From a checkpoint of a small image classifier: norm rmsnorm, batches of 64.
Rows from block 2 of a small image classifier, named by matrix and row number. Rows with one number belong to one neuron. Each number is 200 + 40 x the weight over its row's rms, rounded and kept within 0 to 999. All counts start at 0.
After each neuron's rows are labels from the 100 images, of 14976, where the neuron reaches its largest size: "responds to" is what is common among them. Only what is clearly more common there than usual is listed. The data: larger renderings of crowded toy scenes.
# gate: MLP gate (model.blocks.2.mlp.gate.weight, 768x192), inputs 39-77
# fc1: MLP up (model.blocks.2.mlp.fc1.weight, 768x192), inputs 39-77
# fc2: MLP down (model.blocks.2.mlp.fc2.weight, 192x768, transposed), outputs 39-77

gate.741,214,247,200,175,146,277,217,227,223,211,236,218,208,207,116,194,116,182,227,152,187,104,216,192,160,189,222,171,254,221,159,280,191,245,161,246,170,145,187
fc1.741,160,311,229,141,196,171,213,264,240,227,205,199,258,209,209,169,165,209,259,172,213,198,253,243,281,186,188,221,174,210,189,156,228,251,168,206,159,204,196
fc2.741,172,232,215,214,245,206,222,188,161,217,225,175,179,208,238,245,217,269,199,259,104,117,141,202,210,173,158,187,190,216,145,212,215,143,166,142,170,197,79
responds to: orange object; its colour: orange

gate.182,223,224,178,186,176,143,190,227,252,158,209,230,162,198,206,221,195,180,241,190,201,165,154,150,182,256,184,183,209,152,185,254,233,209,237,212,228,190,212
fc1.182,212,192,225,207,264,166,146,163,162,155,219,229,239,199,148,168,263,150,209,93,164,176,168,240,192,200,171,160,207,146,171,206,161,211,189,192,171,199,174
fc2.182,202,156,134,212,202,257,257,193,247,213,171,148,215,162,226,175,138,237,180,206,216,193,232,167,234,188,212,195,255,167,194,122,205,302,257,183,214,184,223
responds to: white object

gate.301,229,196,218,183,170,248,201,289,214,181,182,166,181,148,294,138,156,242,241,166,192,224,202,246,227,269,204,263,296,289,217,234,212,230,274,210,199,201,195
fc1.301,194,203,215,142,175,170,281,180,182,193,256,234,180,121,244,227,91,246,260,222,260,134,137,183,155,251,191,160,150,230,225,148,211,254,198,178,238,222,181
fc2.301,155,157,189,186,123,227,133,153,240,179,237,237,242,187,125,198,265,191,246,153,229,122,255,203,202,255,186,179,217,204,267,237,270,188,156,141,157,212,197
responds to: white object; its colour: white

gate.385,214,173,273,183,289,230,208,187,141,173,128,233,180,95,159,118,206,137,151,150,158,216,178,173,208,138,178,167,256,153,176,274,209,237,133,213,155,264,193
fc1.385,196,247,182,158,142,136,238,247,163,186,213,193,178,225,210,174,221,242,198,260,227,128,257,171,234,225,216,213,184,249,133,170,261,180,201,270,178,200,201
fc2.385,210,170,243,219,203,291,185,201,160,148,194,202,254,164,176,164,253,122,158,141,193,241,244,247,178,198,271,156,253,226,216,258,131,252,173,193,172,254,260
responds to: orange object; its colour: orange

gate.305,182,306,176,178,230,120,155,286,191,231,199,233,285,149,180,179,164,244,208,181,129,200,189,252,221,202,226,227,262,178,181,247,213,194,216,185,285,181,224
fc1.305,139,212,163,200,242,226,191,260,156,187,170,181,179,100,183,211,127,234,219,145,232,193,190,195,168,128,188,204,213,198,142,204,129,195,195,154,211,240,235
fc2.305,132,132,203,190,234,198,203,180,156,261,172,215,278,188,149,169,141,162,223,116,204,235,210,105,135,106,165,206,227,209,200,183,183,211,222,177,245,234,267
responds to: pink object; its colour: pink

gate.603,218,237,232,168,220,125,137,164,123,257,208,184,172,183,254,202,246,147,175,182,160,245,324,198,72,157,276,204,222,166,189,191,241,176,122,201,224,207,200
fc1.603,212,211,203,267,215,184,252,187,191,245,154,196,184,192,134,143,194,187,204,106,154,127,212,229,186,228,137,219,204,193,140,199,180,201,188,235,189,111,167
fc2.603,238,188,223,170,246,215,170,214,136,154,177,260,297,214,171,235,183,228,197,241,214,188,143,211,274,204,204,202,239,202,133,170,192,207,139,229,234,191,162
responds to: brown object; its colour: brown

gate.479,221,174,187,169,212,320,220,163,133,219,163,206,153,253,185,181,229,252,132,248,183,214,297,132,154,188,138,254,206,156,148,134,236,232,262,192,238,148,164
fc1.479,208,139,154,206,227,175,223,242,176,166,203,212,219,212,271,252,217,188,156,202,258,232,272,219,213,224,174,242,175,192,268,206,174,226,167,184,171,142,138
fc2.479,208,190,176,158,251,218,272,239,182,201,170,225,182,163,189,256,175,158,195,155,232,199,212,244,255,216,166,137,219,182,218,158,180,162,246,192,203,199,183
responds to: white object; its colour: white

gate.383,180,163,245,249,195,226,147,205,139,286,177,196,284,242,189,191,133,262,151,225,232,215,213,187,155,235,205,293,186,176,159,131,221,156,215,195,132,264,283
fc1.383,210,261,157,219,245,180,182,176,236,175,157,139,165,216,201,188,241,190,195,210,166,257,187,241,198,128,148,230,223,214,209,221,184,116,266,200,207,189,216
fc2.383,263,184,178,182,180,167,201,212,185,125,221,152,214,261,173,132,264,169,248,205,190,210,103,152,184,194,182,174,144,217,144,202,161,213,164,126,213,170,214
responds to: black object

gate.698,176,129,215,182,230,220,197,219,177,257,174,216,197,175,235,178,145,204,199,150,171,235,244,167,200,187,187,268,222,153,208,127,242,242,121,268,156,167,206
fc1.698,208,283,192,245,191,234,239,179,222,238,209,111,193,214,177,215,259,210,279,222,199,222,244,211,196,201,245,165,218,219,215,154,126,216,251,91,241,222,208
fc2.698,149,161,150,251,162,254,230,230,185,193,203,159,225,253,191,191,169,232,103,175,268,191,191,174,268,146,184,143,248,206,133,226,217,137,170,224,212,238,119
responds to: white object; grey object; its colour: white; its colour: grey

gate.11,180,113,229,144,117,205,253,228,204,216,229,128,187,262,199,170,57,229,204,175,216,215,259,196,141,177,228,275,164,262,80,203,199,203,205,191,192,175,178
fc1.11,168,220,217,201,176,247,258,176,296,295,210,215,259,186,224,256,216,183,180,191,205,191,170,228,186,218,217,219,142,108,264,209,278,199,214,213,203,215,202
fc2.11,219,193,206,139,197,187,197,206,207,182,213,153,195,188,139,146,134,138,177,195,156,228,209,265,207,200,218,227,205,185,181,236,157,130,204,241,238,285,235
responds to: pink object; its colour: pink

gate.394,297,152,244,242,186,207,225,167,203,213,159,158,191,232,244,149,268,234,139,262,194,263,260,114,267,155,193,275,248,173,220,260,239,224,152,216,186,229,220
fc1.394,223,207,181,185,209,226,195,199,226,155,216,101,247,192,231,219,241,171,235,169,200,190,145,177,223,166,83,192,167,281,254,196,165,210,196,212,142,206,202
fc2.394,190,209,221,247,230,122,237,265,220,218,164,250,164,223,186,214,213,160,234,260,227,207,246,298,224,139,244,238,226,199,175,191,123,249,249,235,184,184,160
responds to: pink object; its colour: pink

gate.739,211,209,182,261,237,186,295,197,206,182,182,210,162,223,255,141,206,124,236,249,245,191,159,234,194,204,203,245,219,169,115,212,155,173,208,252,244,193,202
fc1.739,165,146,223,149,232,188,200,179,169,147,226,214,165,215,195,256,295,151,138,208,252,135,255,170,237,156,200,179,154,175,227,196,225,198,168,129,255,262,176
fc2.739,188,191,197,172,166,148,222,250,256,171,161,188,237,237,164,187,242,176,264,248,238,204,103,254,235,177,188,262,223,130,231,213,181,224,258,184,172,180,292
responds to: pink object; its colour: pink

gate.766,234,177,216,159,189,149,201,218,139,198,171,197,158,146,189,197,150,247,206,211,236,241,215,244,180,187,229,248,249,229,190,236,184,280,183,283,154,149,189
fc1.766,212,226,183,168,158,157,200,220,243,217,202,224,119,156,218,179,171,163,150,162,273,241,180,196,131,230,219,177,172,244,246,232,174,238,241,225,139,228,212
fc2.766,158,196,162,124,181,165,146,181,210,165,223,210,246,205,203,169,255,189,209,187,202,188,189,118,239,106,185,146,104,198,282,177,201,236,231,222,211,158,176
responds to: white object; its colour: white

gate.234,210,66,198,197,232,219,247,215,183,223,219,180,219,177,161,164,152,197,167,145,198,179,150,192,78,204,270,166,214,164,186,172,240,249,168,133,130,224,203
fc1.234,131,203,219,148,177,166,187,154,233,186,225,195,134,165,251,187,213,227,224,263,213,202,183,167,182,204,130,215,204,252,172,241,166,213,211,166,188,201,135
fc2.234,193,171,162,182,208,204,120,193,182,180,191,243,206,170,228,292,200,191,201,294,257,187,305,174,184,262,201,185,166,181,170,182,129,233,257,165,260,234,160
responds to: orange object; its colour: orange

gate.704,165,159,219,164,151,246,188,201,147,131,221,199,114,197,150,213,266,254,203,215,150,114,234,232,191,201,198,184,316,254,128,206,220,161,273,146,236,269,220
fc1.704,180,176,209,175,139,218,147,152,157,219,242,179,213,260,174,64,206,101,184,187,226,231,198,172,173,221,180,139,216,216,163,235,188,117,228,126,211,258,187
fc2.704,190,159,155,109,221,185,260,175,136,190,216,139,292,217,148,241,211,181,244,145,207,213,261,151,162,236,232,191,146,138,249,185,133,208,122,227,152,201,218
responds to: brown object; its colour: brown; house

gate.408,226,212,249,198,153,206,231,203,255,209,193,178,179,231,242,205,119,132,200,233,247,204,152,173,261,268,153,170,259,189,186,210,131,168,170,117,208,226,222
fc1.408,189,231,205,166,165,224,240,223,225,223,164,259,270,164,170,129,178,183,219,211,226,230,237,173,164,149,235,184,253,205,154,225,233,209,203,154,284,164,239
fc2.408,212,184,168,178,263,172,203,226,107,201,182,144,141,238,189,252,242,230,184,171,193,235,203,197,232,228,279,208,194,182,225,170,211,191,124,187,227,187,232
responds to: brown object

gate.135,179,236,235,134,223,186,97,190,154,271,205,240,162,145,194,146,204,111,136,144,220,214,188,214,202,202,227,129,273,201,211,237,146,219,218,172,173,267,241
fc1.135,207,138,251,188,251,179,220,216,201,251,172,202,148,165,250,157,205,220,160,175,209,182,196,183,249,163,234,206,228,217,215,219,249,280,148,228,158,238,175
fc2.135,210,222,165,254,192,203,272,260,202,256,200,250,198,254,181,244,259,205,229,141,228,152,197,167,274,157,239,225,173,174,191,172,242,148,265,225,217,93,215
responds to: orange object; its colour: orange

gate.508,173,224,232,162,255,231,332,180,238,183,183,177,215,227,206,202,175,169,174,198,175,183,153,184,184,196,269,273,244,209,190,147,235,213,150,141,122,205,206
fc1.508,290,207,203,225,221,143,154,249,240,194,161,167,191,227,180,209,221,128,212,204,157,194,137,157,186,170,223,218,162,215,181,131,224,149,167,224,213,179,177
fc2.508,208,238,246,245,167,178,159,166,262,181,185,55,202,223,175,176,261,260,191,227,106,227,134,215,295,202,99,243,157,197,227,280,152,195,162,181,224,198,200
responds to: orange object; its colour: orange

gate.570,240,184,188,116,184,158,187,214,160,189,213,173,173,206,206,176,126,134,241,98,239,203,209,152,126,205,231,159,161,194,211,142,212,228,186,180,174,215,166
fc1.570,231,161,228,234,190,243,207,162,218,213,199,262,166,221,207,222,154,227,219,207,199,210,200,207,154,200,185,193,147,222,208,169,151,220,170,218,179,220,190
fc2.570,184,295,224,214,218,202,263,162,206,154,169,247,157,118,146,191,216,234,185,158,207,281,146,161,244,196,126,200,256,244,186,220,279,296,209,168,269,241,232
responds to: brown object; its colour: brown

gate.696,139,155,177,206,123,284,193,177,186,187,214,258,245,174,198,208,226,200,161,198,224,193,121,186,199,255,140,166,207,238,177,175,237,216,223,133,173,199,251
fc1.696,159,200,224,244,142,248,133,248,201,166,164,151,81,196,149,226,223,144,170,205,273,230,188,156,208,305,174,217,176,204,168,200,149,192,219,167,177,283,200
fc2.696,186,209,120,191,167,232,185,220,175,180,177,225,215,172,228,195,182,230,172,247,235,204,160,156,164,181,239,157,176,196,201,167,189,202,265,231,166,248,140
responds to: black object; its colour: black

gate.233,224,123,196,245,159,165,214,251,238,210,214,187,238,217,229,183,194,190,133,146,218,158,206,141,171,154,151,183,223,206,220,180,165,198,196,249,265,269,191
fc1.233,212,263,190,119,220,246,160,166,224,234,267,154,193,240,188,160,211,228,286,200,164,126,210,282,238,290,135,183,158,158,178,162,254,209,254,179,248,169,183
fc2.233,270,184,237,168,102,187,236,218,187,184,225,150,216,202,136,203,225,212,146,182,221,210,255,165,195,210,242,182,159,199,199,213,155,225,134,290,207,172,201
responds to: black object; its colour: black

gate.597,146,226,187,203,209,180,273,126,83,217,221,204,182,240,180,205,175,253,221,230,141,249,254,179,202,108,245,229,152,172,193,173,201,153,206,170,196,189,161
fc1.597,190,174,186,156,248,234,267,237,251,195,248,136,249,159,191,205,203,150,225,100,185,172,244,227,212,213,146,167,230,268,144,265,172,230,131,175,179,188,243
fc2.597,151,219,155,264,202,90,194,169,178,190,201,184,127,217,213,258,248,261,161,170,240,262,157,239,172,149,204,240,222,233,139,210,145,281,181,224,229,157,205
responds to: pink object; its colour: pink

gate.400,256,237,221,147,235,189,274,234,234,243,173,223,177,150,210,208,223,210,135,159,206,200,154,222,229,124,321,193,274,216,248,200,217,267,195,269,227,208,198
fc1.400,189,180,159,198,236,221,224,169,184,162,235,189,121,211,194,246,275,228,241,202,199,272,215,190,181,234,177,162,114,228,205,249,149,197,244,187,204,204,157
fc2.400,240,288,171,143,174,277,228,231,188,194,228,260,163,184,305,211,177,202,213,206,167,248,228,166,166,252,246,190,178,216,256,231,153,206,154,198,231,215,162
responds to: orange object